A small audio captioner, trained from scratch: 11.5M parameters, decoder activation swiglu.
Rows from block 4 of the text decoder, named by matrix and row number. Rows with one number belong to one neuron. Each number is 128 + 24 x the weight over its row's rms, rounded and kept within 0 to 255. All counts start at 0. After the name is the row's rms in percent of the matrix's.
# gate: MLP gate (decoder.blocks.4.mlp.gate.weight, 1024x256), inputs 128-191
# fc1: MLP up (decoder.blocks.4.mlp.fc1.weight, 1024x256), inputs 128-191
# fc2: MLP down (decoder.blocks.4.mlp.fc2.weight, 256x1024, transposed), outputs 128-191
gate.579 068 [168 132 150 144 156 107  86  86 134 120 131 138 164 173 161 102 129 143 158 151 148 118  88  79 133 146 210 144 107 121 119 156 127 104 169 133 128 161 131  96 114 119 151 134 133 140 124 125 120  75 156 115 128 181 104 170 124 131 150 131 148 137 124  70]
fc1.579 062 [122 132 135 116 108 155 136  88 140 117 140 152 122 130 101 152 120 151 143 110 158 135 148 153 172 155  88 152 151 173 134 109 118  98  99 151 126 120 116 111 157 149 112 127 101 130 159 116  66 145 137 153 106 110 122 130 147 124 118 157 132 149 144 160]
fc2.579 062 [160 145 129 149 144 107 120 125 112 122 116 124  90 117 101 125 125 173 114 191 148 118 143 143  87 138 126 141  86 122 147 114 150 120 106 117 138 141 134 111  83 138 149 229 146 140 154 113 119 143 124  97 117 169 150 129  99  90 120 130 146 100 126 137]
gate.580 069 [135 122 122 136 117  77 122 108 156  66 142 116 113 143 151 119 146 114 132 113  98 113 152 131  92 152 115 160 120 163 160  95 114 150 137 150  78 107 152 100 137  77 183 131 132 116 130 122 138 137  83 137  88 142 138 128 139 140 154 112 160 138 147  87]
fc1.580 070 [135 172 145 154 100 130 146 132 207 133 122 123 152 163 137  95 103 130 157 129 143 164 110 138 125 146 122 112  90 102 132 157 138 154 156 139 120 114 143 192 135 129 116 113 126 108 115 139 146 108 162 150 106 129 139 114 167 127 127 174 120 169 107 190]
fc2.580 069 [153 121 109 162  95 117 150 106 140 134 160 151 148 145 172  97 139 120 107  94 136 120 138 116 135 118  69 122 122 164 147 132 107 129 134 159 182 127 145 103 138 144 125  80 124 119 103 135 103 141 140  76 126 138 119 133 128 136 111 133 132 131 132 130]
gate.581 088 [109 149 141 103 166 117 123 169 122 162 119 166 152 131 118 147 139 146 130 130 125 104  99 158 130 126  88 129 108 162 150 126  83 110 152 145  62  90  91 110 106 124 140 140 138  99 115 128 158 126 170 125 122 133  70 149 142 140 155 138 154 125  92 130]
fc1.581 093 [120 156 141 115 137 128 169  93 103 134 138 156 118 141 142  84  89  91 118 163 134 152 144 147 116 119 168 134 142 116 118 129 109  86 106 118 142  94 122 102  84 125 121 120 114 120 120  94 138 120 101 127 106 108 138 104 115 105 125  97 127 161 102 151]
fc2.581 084 [165 157 129 143 148 133 102 172 161  76 142 152  90 137 102 147 139 132 136 130 131 103 132 155 102 112 114 131 103 144 118 118 120 135 123 176 134 155 139 100 119 125 141 116 136 150 178 169 154 155 180 174 159 128 147 132 124 121 107  86 132 108 108 147]
gate.582 099 [116 110 130 152 146 150 169 122 130  76 108 115 118 114 158 119 144  80  79 117 112 100 139 168 115 123  98 113 126 170 130 132 114 144 108 140 116 176 137 137  88 144 158 161 100 123 100 124 111 166 146 163 141  89 130 138 160 112 144 119 123 154 131 136]
fc1.582 102 [ 94  97 103 135 131 163 150 114 126 162 132 127 148 185 112  94 112 112 131 154 119 145 138 143 128 149  83  99 146 127 139 127 122 144 130 142  85 172  82  91 138 120 125 108  94 105 108 109 139 119 141 188 112 101 135 101 145 142 116 120 116 144 157 114]
fc2.582 095 [123 105 135 113 131 119 179 151 139 139 162 140 165 120 131 146 147 120 132 149  89 128 103 108 130  97 115 146 117 156 183 132 130 128 140  72 150 121 163 113 136 108  96  83 126 154 113 160 128 120 135 137 138 182 176 142 132 139 135 111 124 155 113 138]
gate.583 078 [123 155 169 105 180 102 131 123 138 107 165 174 174 124 141 119 114 149 141 131 159 105 136 135 115  95 160 110 128 126 101 154 117 147 129 152 108 136 187  85 117 140 144 133 111 109 112 134  83  94 136  97 111 121 165  98 130 122 140 101 142  98  83 101]
fc1.583 076 [119 103  89 159  67 147 112 146  67 138 119 156 128 150 149 140 156  91 136 134 121 128 170 110 157 136 146 144 166 156 134  95 135 108 121 130 155 124  75 127 121 100 123 146 116 152 151 125 154 162 105 157 128 101 123 135 144 113  63 145  95 127 117 158]
fc2.583 074 [104 125 139 146 187 116 111  67 107 110 149 166 166 141 126 114 129 145  92 152 127 204  89 113 131 182 108 111 134 162 149 139 132 163 164 128 110 143 163 130 130 132 163 123 126 105 156 119 105 143 124 118 114  92 132 127 117 117 142 144 123 100 101 148]
gate.584 089 [130 126 130 144 150 110 147 118 111 130 128  75 135 141 136 157 154 158 182  99 140 176  92 157 135 138 170 153  98 148 142 137 140  92 121 128 121 114 132 137 107 149 135 148 130 174 109 105 125 134 106 125 140 141  76 140 150 139  64 145 157 179 134 120]
fc1.584 088 [122 138 179 173 184 142 154 126 140 130 129 104 112 126 127 125 149 169 135 147 143  97 120 144 117 153 155 113 105 172 152 170  85 115 154 149 112 109 128 168 134 114 135 140 124 142  94 123 109 149 130 139  80 101  55  99 114 123  91 129 142 159 152 182]
fc2.584 087 [133 131 138 142 138 140 115 103 128 143 132 139 115 126 134 137 145 125 113 179 180  97 159 148 135  74 110 114 135  84 145 135 146 143 121 103  98 104 102 112  87 123  99 152 123 122 138 147 118 128 135 100 184 116 137  88 124 124 102  70 102 137 117 120]
gate.585 113 [101 133 117 150 120 127 149 140 122 129 143 113 119 128 121 152 108 112 133 124 102 145  93 157 145 134 115 123 147 103 123 106 124 130 154  84  73 179 137 160 139  89 140 116  72 168 156 130 162 145 140 171 101 141 124 156 134 125 151  84 116 157 126 171]
fc1.585 108 [111 104 148 151 153 113 165  79 104 162  86 105 107 158 120 111  88 101  88 197 161 130 104 108 145 159 119 133 113 140 136  97 152 131 124  87 177 146 134  94 148 127 125 133 128 154 155  93 138 109 154 107 137 109 141 168  79 125 105 126 123 168 175 130]
fc2.585 132 [134 118  89 197 131 106 129 124 126 136 122 117 120  89 105  99 152 141 179 147 123 149 149 105 135 133 165 109 153  90  93 122 161 128 152 146 139 124  73 115 132 153 115 141 112 115 130 132 135 127 118 162 101 131 101 105 132 132 142  75 101 176 147 146]
gate.586 095 [156 114 137 129 149 129 121 115 184 117 144 138 133  86 134 130 128 131 126 174 151  63 144 129 125 127 150 124 161 162 116  96  76 121 137 153 139 158 118 116 161 126 120 131  89 143 123 126 114 125 144 158 119 118 113  87  97 130 137 162 154 126 138 130]
fc1.586 089 [130  80 145 151 134 156  90  71 140 112 100 127 121 133 132 118 129 143 123 140 165 114 140 141 101 135 125 143 101 101 105 138 162 151 105 138 141 135 144 149 146  92 152 125 116 157 114 114 129 111  94 107 129 129 137 119 119 127 120 158 148 153 163 156]
fc2.586 099 [153 139 176 141 128 129 140 174 122  90 123 130 104 134 134 107 131 173 148 117 152 108 133 129 118 163 112 111 128 137 145 126 177 142 137 106  94 156 120 147 163 110 142 132 141 152 180 123 140 111 111  93 134 126 118 128 129 125 110 167 118 158 144 142]
gate.587 087 [104 179 160 150 124 138 125  90  90 124 125 143 115 135 142 122 103 128 104 152 170 132  73 114 160 115 127 145 171 125 108  92 120 171 146 130 144 133 129 166 175  86 117 133 110 129 124 145 134 133  59 123 177 154  75 144 103 151 163 152 134 112 111  97]
fc1.587 089 [112 157 167 118 138 137 149  96 134 117  98 128 126 107 121 147 146 134 144 145 118 109  92 146 116 136 114 137 145 150  91 152 129 117 138 136 155 163 129 103 165 124 131 104 126 100  79 155 132 165 106 158 126 135 124  83 106 152 153 128 132  93 144  71]
fc2.587 081 [ 93 118 156  90 128 118 151 122 170 104 160 113 141 119 148 120 133 118 168 116 117 122 140 100 131 172  85 168 118 151 167 119 110 121  94  76 130  98 158 130  93 151 152 100 121 125 118 106 108 108 139  93 175 150 162 134 113 146 154 111 137 162 115  99]
gate.588 080 [141 140 151 127  95 148 101 141 116 155 127 123 136 119 137 145 116 128 121 135 135 127 118 167 120 126  82 133 104 185 148 107 155 151  98  76 136 112 111 126 152 143 140 145 122 129 114 166 132 151 162 129 102 147 127 192 105 144 119 114 133 120 113 143]
fc1.588 077 [111 182 133  98 124  97  91 141 119  88 121 139 132 167 101 157 136 110 103 115 137 108 161 134 143 106 134 149 165 120 178 136 103 111 148 152 140 132 127  94 103  81 128 134 131 119 120 123 123 147  89 145 143 140 104 130  99 167 125 137 115 107 130 143]
fc2.588 082 [144 116  83 110  89 144 148  79 112 143 140 132 173 162 124 113  79 139 167 102 169 113 140 116 120 122 153 159 122  97 113 139 153  95 115 163  84 133  81 140  94 157 103 153 131 137 162 132  77 138 137 124 136 118 129 121 146 120 144 146 122 100  88 125]
gate.589 120 [139 154 100 178 101 156 115 135 134 113 173 119 146  82 138 109 135 134 115 111  98 142 107 112 141 141 113 167  86  60 122 168 120 120 101 111 126 141 107 127 124 118 154 144 140 115 132 111 126 101 131 127 108 161 132 157 144 123 129 123 103 146 137 136]
fc1.589 112 [ 79 120 102 157 117 130  76 148 113  74 129 123 132 143 113 142 152 151  87 140 149 125 116 123  81 132  93 100 146 107 121 144 118 149 141 179 172 162 146 130 135  74 107 110  95 151 116 140 113 127 147 147 159 114 130 138 149 129  90 130 163  96 134 109]
fc2.589 117 [107 153 150 169 123 161 167 159 143  93  78 143 109 121 157 104 119 126 166  93 170 146  93 121 125 119 138 101 112  92 140 144 127 129 138 127  91 108 103 143 101 120 123 124  88 124 153 117  41 102 112 125 139 144 118 123 105  88 131 115  87 117 124 117]
gate.590 070 [131 122 162 139 165 150 140 136 183 106 123  93 135 100 162 138  91 125 134 138 101 128 131 153 128  77 128 120 118 142  90 109 101 150 119 126 115 148 170  85 105 124 134 125 112 145 125 109 127 130 133 104  79 148 132 108 109 137 112 159 148 133 137 131]
fc1.590 076 [100 122 133 150 145 148 167 137 136 112 121 134 121 103  99 120 108 155 146 138 158 148 121 133 132 131 117 139  86 105  86 147 111 152 144 124 132  89 118 104  86 102 112 134 124 142 109 133 130  93 120  99 128 101 173 160 100 149 121 120 165 144 118 116]
fc2.590 076 [120  97 124 154 150 120 132  58 144 149 113 132 139 141 133 153 112 108 110 132 131 127 142 118 134 130 207 129 120 138 144 131 141 145 129 128 173  90  75 124 162 127 148 105 113 128 133  82 102 119 118  98  87 100 126 125 140  95 145  95 120 111 158 121]
gate.591 088 [112 124 118 145 125 107 123 147 152 111 125  84 122 141 157 112 144  99 103 107 138 156 112 166 122 115 127 136 141 151 157 140 154 104 112 113 135 102 116 117 112 114 135 107 146 131 132 163 147 189 150 160 140 143 160 145  88 180 150 132 135 169 125 129]
fc1.591 089 [163 131 133 164 123 135 108 116 116 112 137 163 121 123 126 105 140 144 115 103 108 138 157 140 169 127 177 130 101 126 135 150 152  97 120 134 165 104  85 114 101 144 128  89  96 154 136  98  98 119  91 112  71  97  93 144 133 150 144 150 144 141 124 192]
fc2.591 092 [ 81 133 108 142 116 142 120 136 126 102 131 126 131 107 113 122 167 133 160 112 143 134 157 118 158 106 131 130 146 108 147 116 104 118 102 157 132 107 131 115 131 117 133 160 131 107  96 133 136 149 139 136 175 155 165 110 122 138 165  70 125 148 120 124]
gate.592 148 [ 99 141 115 144 150 138 180 155 113 160 109 137 121 124 112 128  93 151 145 162 117 138 113 121 100 120 121 122  96 124  87 160 113 110 106 107 169 127 129 156 145 134 146 122 104 110 130 120 150 146  60 182 137 158 140 119  84 119 119 103 128 124  97  77]
fc1.592 147 [163 101 113 122 137  76 118  81 156  89 140  72 129 163 141 119  91  90  97 116 150 130 131 136 133 152 147 156 160 133 158 108 162 136 117 162 108 114 132 126 134 152 158 122 126 155 137 168 130 124 197 121 111 155 141 107 110 144 134 160 120 136 129 125]
fc2.592 149 [105 149 140 140 145  90 127  99  99  70 148 111 108 102 101 147 130 125 136 116 106 120 171 117  84 151 154 117 117 141  83 111 121  93 130 122  88 147  99 119 139 127 156 162 130 129 165 124 179  96 108 178 151 106 120 129 136 132 127 100 123 139 124 147]
gate.593 089 [119 158 134 119 127 129 166 125 129 114 157  84 146 152 124 122 143 121 106 148 116 131 168  98 127 186 148 150 151 117 112 176 115 144 110 130 121  91 127 147 134 143 186 116 119 113 104 152 154 120 122 129 115  93 147 105  97 170 147 138 144 123 104  99]
fc1.593 084 [118 162 128 127 107 170 137 141 144 150 158 137  85 181 126 109  87 102 148 141 139 137 155 122 139 104 131 121 150 124 124 112 125 119 117 176 151 157 147 163 123  89 109 117 116 132  93 109 109 108 109 117 177 151 137 125 183  67 162  96 125 104 134 126]
fc2.593 090 [109 139  98 120 104 138  85 199 111  68 133 141 141 146 105 116 108 111 143  94 152 114 138 116 131 134 117 162 104 130 136 133 193 135 136 136  98 140 106 143 120 135 105 131 154 114 115 129 123 102 136 149 145 124 157 140  95 134 166 172 115 158 123  84]
gate.594 145 [147 135 149 159  90 122 133 136 159 135 163 119 142 100  94 148 100 105 127 138 123  95 152 122  91 154 121 117 131 168 149 124 105 108 179 119 113 126 121 143 111 145 145 165 122 106  60 111 160 128 137 154 117 112 132 148 160 126 115 105 128 136 178 127]
fc1.594 144 [138 151 131 159  80 129 156 146 127 143 175 127 164  94 109 150  76 119 143 163 126  88 142 113 123 138 136 113 125 163 136 114 110 116 144 119 125 126 115 127 134 144 133 183 129 103  86 144 177 126 122 151 129 109 132 164 135 122 116 118  97 125 157 120]
fc2.594 131 [130 172 125 133 136 118 114 128 138 101 117 122 111 123 142 121 145 123 118 132 165 126 110 149 123 117 127 131 131 151  64 149 134 111 134 158  91 138 147 103 121 116  81 119 118 127  87 137 100 134 121 143 146 111 115 127 157 111 117 119 147 123 121  96]